From a checkpoint of a small audio captioner.
Training: 8600 steps, batches of 256.
Rows from block 9 of the audio encoder of a small audio captioner, named by matrix and row number. Rows with one number belong to one neuron. Each number is 500 + 25 x the weight over its row's rms, rounded and kept within 0 to 999. All counts start at 0. Numbers have three digits each.
After each neuron's rows are labels from the 100 clips, of 14848, where the neuron reaches its highest value: "strongest on" is what is common among them; "loudest" is the band of the loudest frequency at the time of the peak. Only what is clearly more common there than usual is listed. The data: synthetic speech, music and everyday sounds put through simulated rooms and audio effects.
# fc1: second MLP up (encoder.blocks.9.mlp.fc1.weight, 384x192), inputs 0-95
# fc2: second MLP down (encoder.blocks.9.mlp.fc2.weight, 192x384, transposed), outputs 0-95

fc1.115:463519518470507496494486484500516490469494508521493522466499487485472495482481471517491512530533522497501497518432464522519544531533435491524519504503480479461478509489481502481451459490500526493503472527503474559540506511461506532498487522479499449497516475498502544472500484496523442468
fc2.115:434491500523501501548528495480499477525511553497489488474463478492499535540459521531470493475536469504488497493492465487476511523537512470512519485484474470527467543482515552517523506500512503463490516488554498447474512498553548458479502505499523504490510544505514453489482490511519459485
strongest on: everyday sound; ring modulation
loudest: 1000 to 2000 Hz

fc1.156:503490512506459511534514533499529490485500491508479506524541486478517506455516458482515469520528463493494512501472603439531458513486476476521540474530516518538541465527485482499494484513494465481476462482516493521467486490447484528532507501475528490484499461545518495494480491496505508485
fc2.156:449507502519494443512489475536464499499526535455509452471487507541524482444516496511483503506509504507468496505532502505454540463445515545477515512489509494531463491532574509497487512469493513526519497530540490502556513475514511472519530535513469497518542484486510510489520485505483475535
strongest on: speech; bit reduction
loudest: 250 to 500 Hz

fc1.274:507493514542494476487563458456516475485513472501488498449457499482527497444518479554500508476501487485516494519458487502492528539512512531473505480508460475519516476508489515487513506484511525441496526518495507521480499507494472542529499514510515529508489488501499534518482486502504484481
fc2.274:457506531496458497470483488507459514481517501513534488516477491495503521515488503497503511499466500540491484491516481476516517514510506517477501551498481486490519515492489472483543443537553493488519515483508479454492521499463470507442512529445469485516543513537489517478531478492521479531
strongest on: everyday sound; reversed; telephone band
loudest: 1000 to 2000 Hz

fc1.112:472498491469520482524516533466447474497514505483508529484478536498479518483495496491457505501462521537529515490538503517525509514517478495438524509538466500494479532466478469480501518551472483484506484546487496474517572529490507523500476513547497490506484529474506534491524478479529483533
fc2.112:497503506516497508458482481497514507561469457527487493483483514520539497530480531471500498509488539522537527486491494510530544524568553449510508501490476498491470485498487483532490486512484521504509521499538507477495479491501546502483491501484528520498510491519486505509515541526481482518
strongest on: ring modulation; everyday sound
loudest: 1000 to 2000 Hz

fc1.356:477505499542508532507495454489471468512488494503505518519480508499509466482493484552465522501524504512479477466476533531525492483509489465493518534480522533492536518462521459500479498505510494501484509467427534500441522487516482504525492519554492532521504536515522493488501528534489503498
fc2.356:475504497512520503510474503518533509526478515483496469508478504516494500485487507516510522493504493563480470501484478481481541522501543493487501505492476479490492484498484527515485512526534486474445523496485498507497503489492562470497526508475581467529471534485505545513471481556476532496
strongest on: drums; distance: near
loudest: 4000 to 8000 Hz

fc1.38:478472495480515532499486521491451494493501543486515510464492489525477481494504495544477545494514496514499541551503530544491525498483468511506469517508486536507526500526509529495511523488423518483453496529514470495500490497472467489492524500486493445505541493528469452468484505530481509508
fc2.38:469460490515525518480475478484478514525492462491516544465477471474443528507487425497488501512495469525504515529490513480503515458554479486553477467531522507530498510551477524474500506481482529476490517499475510510449515499475482463501474482487443484539493522482506526505549481495488483501
strongest on: ring modulation
loudest: 500 to 1000 Hz

fc1.171:466477515570502497490516526505504525540480470505494516507435469465541494548494526502534512495517501532497498536485523445424466511468477485512514486518490520500501561489461500527521473540459484509523529523444485460497495505564520486531493509507483535509492485480451507523487466470496500512
fc2.171:493468499527524492472473531511461575486474510538486477516508526511534487474510453476505526510455454502510479447488486485507481488532509506529475514510459498523488473528436498516500496521515494483479503437522533429517517507517514506479470504524519465478520508517510473500517486531463467514
strongest on: speech; telephone band
loudest: 250 to 500 Hz; 500 to 1000 Hz

fc1.202:493462495532523508532470482549472508534472476498501492489504483552496531507477502520521510546478519528529511502510431544527524530546489458497483513517481536511471495548497516520497464491480502506529473488508458491452491484536480476514516511515450517501511500489509474509521527468522501490
fc2.202:504525553464441541508506491533489486499494532473475524495501465482534499478536539470503512487492429515516506512494508493477533483500510487522565506469498485507502494545485512498527506508542472497486510500526532524512530508525493473495531480511430509510514498517457518496474511496503480507
strongest on: speech; dry
loudest: 250 to 500 Hz

fc1.235:505502479519500523550502513482508479503513476517493475489476527516486484497558534462479550531498540539470505514485482479484527502534494520481517496529500494505550478488474509479504475552492501527510505481544500490457469455503514496488548524491488540518492515494497516481483481525505477523
fc2.235:527519487506477481467511510495530493485507508521497487532583509509476519490522469453502466464508463468524511495518493509477526435468491506469504509488455514500513491460508532449508505527439520450526507496486501467555530485473517515486471472481503437495493489541488491491521511486505507506
strongest on: everyday sound
loudest: 500 to 1000 Hz

fc1.315:486522492507473516491507531484542493479485514473520557537484457485502487522494494532547516503506535462530504470456518536499466497493485508486497545497556475506513510483510475509485515485474477481449551547489488462486514454522536488491564502528518541516512538504517535491482519500516462526
fc2.315:524560511509474446470492482529482509468490514510483528551536448483496480522489471493526448507503472466500512504490514484503498445551513506522533485499503544489497539442493505487478485466516492541491532522483533531497492492464498517473498526512471465497469478491461474537518511524503502490
strongest on: ring modulation
loudest: 250 to 500 Hz

fc1.54:508514509472507479504471500505497522456499544518530541492538503506531536499483497515506542494520529487495487504485497519416476478483493469517546502495513536547460493457517457499470476492468529504531509534452450486479463498491511511475525489534503491494516506530488491490483478501450466546
fc2.54:495522514478508464492503478471506486488528534525500511507496502481459528472519505522493499503477482499506530531476509470521481465516514483495472463486518480497511468506459496484507490487489507513465508494468474498539493469514482542497525470518522486482474505492538534539503526508504521522
strongest on: speech; distortion
loudest: 500 to 1000 Hz